Weights of a small image diffusion model: num experts 8, 72500 training examples.
Rows from block 2, named by matrix and row number. Rows with one number belong to one neuron. Each number is 128 + 24 x the weight over its row's rms, rounded and kept within 0 to 255. All counts start at 0. Numbers have three digits each. After the name is the row's rms in percent of the matrix's.
# fc1: MLP up (model.blocks.2.mlp.fc1.weight, 576x192), inputs 64-127
# fc2: MLP down (model.blocks.2.mlp.fc2.weight, 192x576, transposed), outputs 64-127
fc1.300 080:168131132108114127117151145093103129088137178126163111083138117145127141151103128137149121111124160173181130120112111151124141108148153145109161123130148131127169151114104140119159107105128121
fc2.300 084:161098099137175128117133089150093165142178174126101182165136160106117128115121090113149132114109106143147136124138138157147099115137093118129121135124147141168103133123131104165129156118143143
fc1.301 087:123145142111175161168113178100100154121129129145102159110155163110124127150135100165094147128109147123071133127157149119126080156154173115124150106122122133142157132105095095158103127113159146
fc2.301 092:097135112106142132087113103154149161123072113150135123128086105112109123150155151106098111119114159082109153098117138160102088155110112114115150134129130115128119098167101136108122153124092132
fc1.302 095:141111139125153107107088107141163055112126153140158136123107152109096157153155116129106120136116144131098118104120115130144114113126175147167106178092175147146153175105067128115104137101167116
fc2.302 090:134101107113145096150168173144093065133118120134127146136134134130148117148122089160143118099116076063130107124129128112135130125118162126113125106108152165130157147143136132162114132091119091
fc1.303 091:165155115085138149068158156120088142114114154192123125098100078128107129139126112097121101159113102130095115127102160149110146119122114091142111218141102124120115145139111116098135109115103105
fc2.303 087:181071154080131114156168123123136150114131171185126160156125173140143142130138112151116155119146100124131120117154092166114132120125143094136136057127109116099145103183131145127136147130122138
fc1.304 094:104127124093161131113119117142092131114160122066122162157167182129111093122157107126115162129121139117139114158126143136142103161135129132134135107123164078147141172154081112147110127124135109
fc2.304 080:098145112097136142136112159114106087135094114098132121110099086111133106108154107125147107122138128108127121138170111122128157107136102139144135154117153172097109095134091150150115147162142168
fc1.305 090:135132139113158130139115111141136050166112125135155129119126141108150131172124166140132097112124122138124135148115130183153105109151053143141132125205123144110115096154158133152139132155176135
fc2.305 101:092142133144078099144130120122107098102063098131118100119118120159133122128111158129137103114115162186124155158128096108145114123108105146115113128173116152102125114137141126117152163188099118
fc1.306 086:107108159116144140197120165175116151119145078119132150104136167142123086148111118155174118133133144157139143146179144107124135093115176129098132101115111143174100145153141133169164125122161138
fc2.306 095:084147101107104117090104086081120126141136115130129114133152102086147144127144142118088146118101139116090150168086123107147132139144120128157141148159141120119171101159131142155161129117167125
fc1.307 080:121078135105112115107098132145160107109127096130160117148161128110134125118117118106105116105153154091119107122114118134099151105123112144126112138129124101145128136111092133119171149087155135
fc2.307 113:170090106127146132128141110127157152166186098120128149128146135115122138100107046116154118143140128109122120135123081099112170077143158126139147138141119159125117127093152123206148139091123120
fc1.308 091:138118132097171143134162154126152133079112097139117119154154082156142153139130122131120143149149163116131117092129131130139145071101158126128158150105136094112135130121168148129128141106147135
fc2.308 091:144129151106125111148167113143126137126163082092137147102107147149103164121136103118129133111153129129103146101128151130133154150146121113144101128138110170106123128068162141166125093130167100
fc1.309 095:117093115112088121166129111159137121122157097161123155146153174123132129150142167107108106115107154143136074143120139127150149160109196092146152149132094131125110162125133112137143059115104176
fc2.309 109:181111145133146134149108161130131059144172119141127124105138097111119114141147087129120094122140115095087099129148171202145153128148082133115118146123126126119130159135104143135139132130229119
fc1.310 109:109145171129116127087163157144128182107145189095144182166121118114121120106137126122124087101129131117129094082137163112137087096156179133147164097138191107147127116103109119134102126154147134
fc2.310 102:164183088165160111127144106098116115102104183124083134116143110100092088090133117144135119152128119114130115103101091098116120172106101135099123134129147135109156122132138166145121119151184122
fc1.311 100:157148125164140095111118156132138131120147133156142141078125134117156111094157146161137090114112108100154132080124152124126179152120134151149158162133171124123138118128112088114097142142110118
fc2.311 074:121183138142148122139113127125119111136092139133133126150122124118144134122161147128155157147144116103141120097142124092139120133119143125149117108106119116139100136093133188119131121180196121
fc1.312 117:119149171134125169129122099090149162134102109121125160109137170099125135137116137117140138142125182175132106120107111159115154091123061112146131139140125141090139124073123124142133116102153136
fc2.312 108:141162150154155168135122138134084104111081136165115162117110132152123092147154106108136104114124079090136135120106116105111136109099150122105151155159106143091140139165124129121109109120116144
fc1.313 136:130169115116105116138079132121120129143056114122091119135139123102132122077107112139134124155128096217109099151111156118124108155122085121135143120070125149189134112094128144122141137108136105
fc2.313 123:117203137128089120130140144126141148104083171115114105139137123131145129204162139134124151151128160116142074107118161141132129179129196151157167113093117113189135120156121134096129126105143098
fc1.314 111:142098133128231138117126117120129190128109105135135130142098137128094102135134073114119115122104149144102129133116125158160084154146079168138149147186137133139124105100119123151120137091212147
fc2.314 142:103151146138183144133093116093149115122097163141130131117081121093111114137154194107122126103106121098149156125139158132128075187095152121154122129173132121124120103144113136096140128123104123
fc1.315 098:122130130123142115126134157126147156140130131130141124153134107137134104149157172110126123147136143103112115131080107170144116133100132141110170193122158143109136156091180085137108081118146099
fc2.315 093:124109151126122134130145122112140149126129137130122148106119144161128113128153167144121144104101152098120109114183144157143137127072132156091092083124173102149126096106169158135099166140149160
fc1.316 095:133133083146128140142152092170163138140161148180140119112123119106135149127121103123115131098160130120134149128114102155164155143115111151120126125125147175133149107143131081093121136128141129
fc2.316 089:131116192147143116106147158109129110163128154185127139114132127112128145124130115136113132146119141098136094129137163162169141085157111149148155146111145107114115152095120159116106098098131148
fc1.317 090:093119118134152164140129143123113124115099114128091128111118118083138093132130139137142142121134113112131142134118132090129145144116170126096189105133153131118070127105110128134087118123190164
fc2.317 089:111112166123147122131132145130126124101130110123138116156123138088111088141137159102135162122146117053132115115156153121124094130112109152114116144096144108129192122079091134100109131119114103
fc1.318 094:121121148171156129113120088137141140125139118095157116102115163143147165156156143095113160137099172110123118125139127142098132126142114072134110108131123077128186189107120178130159123106091101
fc2.318 079:100073140153146147149110155078137177150169121076122135177125072135102159134141140126117117103130142129125132130087136144112131130133095092094111143115143143108085087150119138126145134100120144
fc1.319 092:140132145126113112153141117101116152112169168133137134144136112149138100135181114134117099115139124145111118103111133117151125099081085125165106116128058136160134120149143091123135112138144142
fc2.319 084:144135090120156149123152156134118113122104149144117109086153152175124108143154117133146122147113116116135086112150129140149106165098126136146160153122070128113093140172156158109112146105161130
fc1.320 094:108167142102094121129122135120143096165144141176132190158121162172113151124149132149114126073119095154123125134138142177143079100112142136129139172109119116129100100121126070112122134121180126
fc2.320 083:104142095120172101088127103110100076158091125168133110073119107137115129122119131119110114167137090108139155139106123132140109167113159119082146075123076151141184180152185150130128155174090125